{
  "arch": "regnet",
  "model": "image classifier",
  "dataset": "simulated telescope pictures of galaxies",
  "train_examples": 195000,
  "image_size": 64,
  "crop_scale_min": 0.8,
  "horizontal_flip": false,
  "translate": 0.06,
  "cutout": 0.25,
  "targets": ["winding"],
  "num_classes": 2,
  "norm": "batchnorm",
  "activation": "mish",
  "channel_attention": "se",
  "depths": [2, 4, 4],
  "kernel_size": 3,
  "stem": "deep",
  "widths": [64, 96, 144],
  "loss": "cross_entropy",
  "init": "kaiming_normal",
  "residual_init": "none",
  "optimizer": "muon",
  "muon_scale": "original",
  "lr": 0.036,
  "momentum": 0.85,
  "nesterov": true,
  "orthogonalizer": "polar_express",
  "adamw_lr_other_params": 0.0011,
  "steps": 8200,
  "batch_size": 512,
  "epochs": 21.5,
  "lr_schedule": "step",
  "warmup_steps": 820,
  "weight_decay": 0.02,
  "adamw_weight_decay_other_params": 0.01
}
Rows from block 5, named by matrix and row number. Each number is 50 + 12 x the weight over the matrix's rms, rounded and kept within 0 to 99. All counts start at 0.
# convs1: grouped (3 groups) 3x3 conv (model.blocks.5.convs.1.weight, 96x32x3x3), inputs within the group 21-23, a 3x3 kernel for each
convs1.0:35 58 81 39 52 51 61 46 46 55 39 53 71 28 46 67 51 56 34 72 71 50 47 38 62 48 34
convs1.1:50 54 16 37 37 32 37 40 27 43 29 44 30 43 45 31 54 48 45 54 29 51 32 39 52 64 53
convs1.2:34 33 48 40 50 39 52 39 34 44 25 22 65 42 53 67 46 21 52 52 42 45 57 53 40 61 48
convs1.3:64 50 60 44 61 68 55 57 83 65 40 54 60 54 44 64 45 57 51 46 52 56 42 41 78 41 53
convs1.4:61 44 50 50 53 44 40 44 54 61 38 69 59 40 42 73 39 21 44 50 72 36 57 66 55 50 45
convs1.5:66 64 53 35 63 60 71 55 48 47 75 67 48 61 45 51 53 43 69 54 62 35 65 57 64 70 51
convs1.6:45 44 27 69 41 44 65 67 44 53 60 55 54 51 52 48 74 65 40 22 40 32 26 33 44 37 33
convs1.7:44 40 68 67 32 38 68 22 10 56 54 63 61 55 39 43 58 32 46 43 72 60 41 65 59 34 64
convs1.8:66 58 51 71 46 48 68 60 41 66 30 56 51 47 47 36 43 49 42 45 44 61 46 46 65 58 45
convs1.9:36 45 37 47 62 59 38 66 65 41 52 39 66 44 57 60 66 45 37 35 41 44 47 59 26 47 53
convs1.10:45 34 63 39 60 49 56 74 82 60 44 42 69 49 64 65 78 83 45 45 45 27 34 39 47 58 41
convs1.11:37 34 49 37 34 48 51 54 53 44 50 45 44 47 60 47 23 68 52 48 77 29 77 40 63 54 45
convs1.12:51 36 39 62 59 50 55 50 38 41 50 33 47 50 33 67 42 19 25 53 55 47 50 59 51 45 55
convs1.13:59 49 79 49 36 63 52 48 62 44 29 57 69 46 42 39 51 32 44 47 46 63 44 43 67 53 41
convs1.14:40 43 77 48 45 85 30 46 61 49 34 77 40 38 57 62 34 56 63 47 74 58 49 58 44 46 52
convs1.15:41 47 62 39 56 49 60 62 69 51 65 76 48 48 51 51 19 62 54 44 54 55 41 48 64 55 58
convs1.16:41 59 32 57 56 40 64 58 41 31 36 33 35 55 27 47 38 19 34 30 35 50 51 56 43 66 66
convs1.17:52 34 19 57 48 46 46 43 60 51 32 38 56 54 48 57 20 59 40 40 52 59 35 43 54 41 60
convs1.18:64 63 50 61 62 43 51 61 49 24 50 45 34 60 58 33 60 49 68 57 69 46 51 51 48 47 53
convs1.19:54 35 63 46 48 60 44 34 45 43 46 58 40 42 54 54 35 43 43 47 68 53 51 62 37 51 81
convs1.20:46 46 34 36 35 43 45 52 45 44 49 36 40 32 46 40 66 56 63 49 22 46 51 20 56 50 42
convs1.21:54 64 72 50 83 64 58 57 58 54 62 39 56 37 55 55 49 63 45 48 38 50 65 38 55 46 52
convs1.22:64 51 40 54 56 44 40 41 36 49 50 35 43 56 45 43 56 26 56 54 47 54 58 40 43 47 53
convs1.23:58 74 57 69 59 51 55 55 29 74 48 30 36 22 34 47 41 37 60 69 44 99 55 54 81 59 39
convs1.24:56 65 61 50 27 61 50 53 54 64 59 59 52 54 47 34 48 52 47 57 50 43 28 33 58 37 45
convs1.25:35 50 64 57 45 57 46 69 53 41 64 67 45 53 58 55 69 60 29 27 42 42 54 40 44 57 71
convs1.26:60 69 54 45 40 41 51 38 31 47 59 48 33 42 40 45 43 55 67 58 43 56 41 31 55 49 40
convs1.27:79 80 71 31 31 45 38 33 36 51 50 68 24 37 37 38 32 38 55 63 61 40 45 40 46 56 35
convs1.28:51 37 46 36 38 29 40 48 45 20 33 31 29 45 46 40 64 42 51 54 34 61 44 37 69 72 79
convs1.29:50 55 53 30 45 59 57 68 73 40 34 37 51 44 45 70 49 69 73 50 55 35 46 44 43 42 52
convs1.30:41 25 65 59 31 38 43 50 65 59 51 53 52 63 62 31 49 58 48 56 47 62 38 62 55 47 65
convs1.31:33 43 43 50 58 50 30 48 35 53 38 39 55 49 62 35 49 25 48 52 49 59 42 39 38 39 43
convs1.32:46 45 34 24 27 41 19 44 33 38 53 41 64 74 64 51 55 41 34 33 45 14 41 50 54 56 57
convs1.33:38 43 69 62 42 78 41 36 49 68 55 72 59 54 75 56 58 43 38 49 49 57 44 71 48 47 57
convs1.34:54 57 50 43 52 72 49 50 46 66 63 53 51 44 60 71 51 60 42 64 73 42 62 60 60 41 45
convs1.35:25 48 62 64 50 39 55 43 39 48 31 49 47 42 47 51 67 78 38 61 58 55 49 42 48 50 33
convs1.36:45 39 42 44 38 50 48 55 49 36 57 70 48 56 56 34 32 46 57 47 54 44 36 50 39 33 51
convs1.37:52 42 55 44 47 45 32 46 74 69 56 38 44 52 49 45 51 49 59 42 41 37 43 40 37 49 52
convs1.38:36 35 50 56 36 46 32 60 38 47 55 61 34 49 62 43 34 37 76 49 46 44 41 38 42 34 38
convs1.39:32 51 59 41 43 28 50 41 41 71 68 54 66 48 46 47 32 37 49 32 64 72 65 55 63 48 36
convs1.40:28 43 61 40 50 49 56 63 47 39 43 51 44 42 40 42 41 48 34 36 77 59 44 61 60 74 26
convs1.41:55 81 74 35 44 71 60 67 65 38 38 36 28 57 34 41 67 46 57 53 68 44 49 71 56 60 63
convs1.42:34 61 34 49 55 41 49 26 49 77 58 46 70 47 46 74 36 42 51 61 40 55 63 48 68 41 40
convs1.43:40 59 22 62 83 30 34 37 27 35 60 42 41 66 50 63 49 56 50 68 44 66 59 44 27 57 78
convs1.44:55 48 46 65 49 67 46 21 48 55 41 44 32 29 48 68 48 42 53 54 43 34 28 35 30 21 32
convs1.45:63 40 39 42 40 36 69 53 61 33 38 58 44 45 52 46 49 54 67 59 47 44 35 56 50 41 52
convs1.46:54 34 42 35 54 49 42 68 47 38 38 57 71 43 44 69 48 35 28 39 54 22 33 53 47 64 34
convs1.47:47 41 43 49 53 40 46 40 30 45 69 46 50 50 37 44 36 26 31 40 48 47 48 37 38 38 28
convs1.48:72 54 63 73 66 64 73 62 77 32 26 59 17 36 50 26 49 43 25 45 53 60 57 64 69 55 66
convs1.49:31 55 68 56 58 58 31 56 55 42 46 44 47 37 38 77 57 50 49 61 53 41 59 50 42 53 57
convs1.50:64 57 64 31 51 90 51 40 68 39 31 60 41 29 46 64 42 52 49 50 41 46 50 65 34 54 73
convs1.51:28 40 41 38 40 36 53 67 41 54 56 54 47 41 61 35 34 62 70 61 81 61 46 55 62 74 52
convs1.52:48 53 45 56 29 30 55 65 27 61 41 53 53 44 51 34 38 39 33 39 47 28 41 37 29 41 15
convs1.53:49 40 60 33 50 47 58 49 54 60 64 76 47 39 44 46 53 54 77 57 54 54 48 44 55 57 60
convs1.54:47 57 36 52 63 32 78 53 39 60 53 63 71 53 36 25 20 48 41 53 44 42 59 49 42 24 31
convs1.55:64 39 60 57 49 46 45 56 61 48 43 43 44 49 48 71 58 72 58 46 48 33 51 60 45 56 94
convs1.56:32 28 35 41 34 44 39 50 65 41 48 39 67 50 46 52 50 59 25 36 26 61 63 57 65 62 89
convs1.57:69 40 58 67 41 65 57 80 90 37 46 42 29 54 65 35 40 57 75 53 44 58 38 58 34 61 69
convs1.58:65 46 59 37 53 54 36 51 50 60 46 49 61 37 61 74 67 46 48 24 62 70 37 43 47 34 51
convs1.59:42 60 60 32 56 79 35 45 53 47 45 47 60 56 52 41 56 64 35 39 36 32 44 68 40 58 75
convs1.60:55 48 61 67 29 49 70 54 65 59 31 34 40 38 44 66 35 51 86 45 36 81 37 35 72 53 79
convs1.61:50 44 47 65 55 52 50 45 36 52 46 56 38 48 33 59 31 38 36 48 29 39 60 45 40 38 27
convs1.62:73 53 41 55 49 38 47 31 45 45 50 58 32 47 64 52 46 47 72 53 48 69 48 33 34 48 36
convs1.63:31 38 36 24 48 24 34 60 46 77 46 48 60 40 61 72 68 37 32 38 42 40 57 50 43 79 50
convs1.64:72 66 46 84 53 42 67 22 28 47 30 50 48 49 69 33 68 67 55 73 70 41 55 44 46 41 44
convs1.65:49 58 31 44 55 52 65 61 60 35 44 34 40 39 40 60 34 54 49 48 72 43 65 60 57 40 39
convs1.66:33 52 44 43 59 45 46 60 45 58 44 72 71 29 72 56 27 46 52 44 47 56 55 51 53 37 42
convs1.67:75 48 35 71 51 49 83 42 35 72 63 64 51 42 47 39 51 55 43 59 67 36 43 51 40 43 54
convs1.68:48 26 60 55 41 55 65 55 71 33 65 55 38 50 67 46 42 68 42 59 52 48 51 59 33 41 42
convs1.69:65 63 62 40 41 42 62 44 65 54 65 75 20 43 65 43 44 65 43 39 49 55 50 56 58 49 55
convs1.70:56 39 55 39 36 43 71 69 61 75 43 44 42 43 40 58 52 29 50 57 48 45 48 39 46 54 64
convs1.71:52 60 53 58 56 52 48 47 40 26 50 59 57 45 54 53 36 18 47 57 35 53 65 67 42 52 55
convs1.72:40 60 66 36 50 52 76 75 45 76 57 51 79 49 60 54 31 40 48 39 45 47 47 56 36 54 62
convs1.73:37 39 51 59 58 50 48 66 26 49 78 57 38 38 61 28 44 52 61 42 55 52 42 66 56 58 55
convs1.74:62 52 24 42 28 25 65 46 63 49 64 43 46 53 54 39 62 45 37 35 65 50 57 53 40 54 46
convs1.75:69 53 59 34 19 49 32 43 39 53 48 48 55 46 51 42 57 40 54 54 48 47 48 63 43 56 52
convs1.76:29 47 55 58 38 34 84 65 47 71 64 49 40 47 27 49 69 61 44 42 41 57 59 53 51 44 56
convs1.77:51 53 42 44 52 63 45 52 50 53 48 93 67 51 60 67 43 46 44 41 43 59 49 39 40 44 26
convs1.78:43 51 54 51 55 49 75 67 53 73 53 51 43 40 38 67 63 71 52 49 48 47 54 46 42 42 52
convs1.79:55 42 62 46 61 70 55 47 49 58 57 51 50 65 52 56 42 58 44 39 39 49 51 51 58 52 49
convs1.80:39 54 40 40 38 42 84 65 43 50 48 49 39 51 40 62 47 76 56 47 67 63 74 70 25 55 58
convs1.81:42 37 40 50 63 40 33 47 36 26 54 46 38 70 54 32 29 28 48 49 70 49 60 58 51 44 48
convs1.82:15 45 47 45 51 54 43 46 69 50 47 30 42 42 50 59 52 71 58 56 64 50 50 43 47 41 34
convs1.83:34 42 52 59 45 74 49 39 49 62 58 30 48 52 55 37 40 59 48 40 32 38 49 36 53 53 52
convs1.84:76 71 52 52 51 42 44 30 72 39 37 34 49 51 29 55 48 41 50 59 57 59 48 67 57 74 45
convs1.85:55 51 58 43 33 39 54 23 23 36 40 43 45 45 51 46 41 53 52 42 58 30 52 43 67 59 31
convs1.86:52 32 45 57 63 54 49 51 55 41 59 54 63 50 49 57 80 46 70 56 48 60 53 50 62 39 44
convs1.87:35 36 41 53 55 37 42 50 56 35 48 77 53 43 76 55 36 65 68 55 62 48 55 54 53 46 42
convs1.88:63 40 53 38 38 59 55 69 64 69 56 57 57 57 57 50 50 42 64 58 32 58 62 42 52 33 38
convs1.89:54 64 65 27 25 33 39 47 64 43 35 54 57 48 71 43 57 59 65 54 56 51 56 61 49 46 48
convs1.90:40 36 43 64 40 42 47 46 42 51 56 50 34 64 37 48 42 30 48 44 51 43 49 61 46 45 53
convs1.91:49 59 58 41 49 46 40 34 36 65 51 24 33 35 39 23 42 44 51 54 60 33 55 76 54 52 46
convs1.92:57 37 35 42 48 53 52 38 45 37 41 62 44 45 47 27 50 55 42 63 51 51 41 51 31 50 45
convs1.93:60 56 45 41 33 52 48 60 52 72 63 69 65 37 51 45 61 43 58 44 49 42 63 48 45 53 37
convs1.94:58 59 53 29 49 45 48 47 55 43 38 65 42 29 42 49 55 38 55 61 56 53 58 57 43 57 50
convs1.95:44 40 60 55 39 51 38 28 31 63 46 34 44 38 33 37 54 28 38 37 57 33 50 56 60 50 54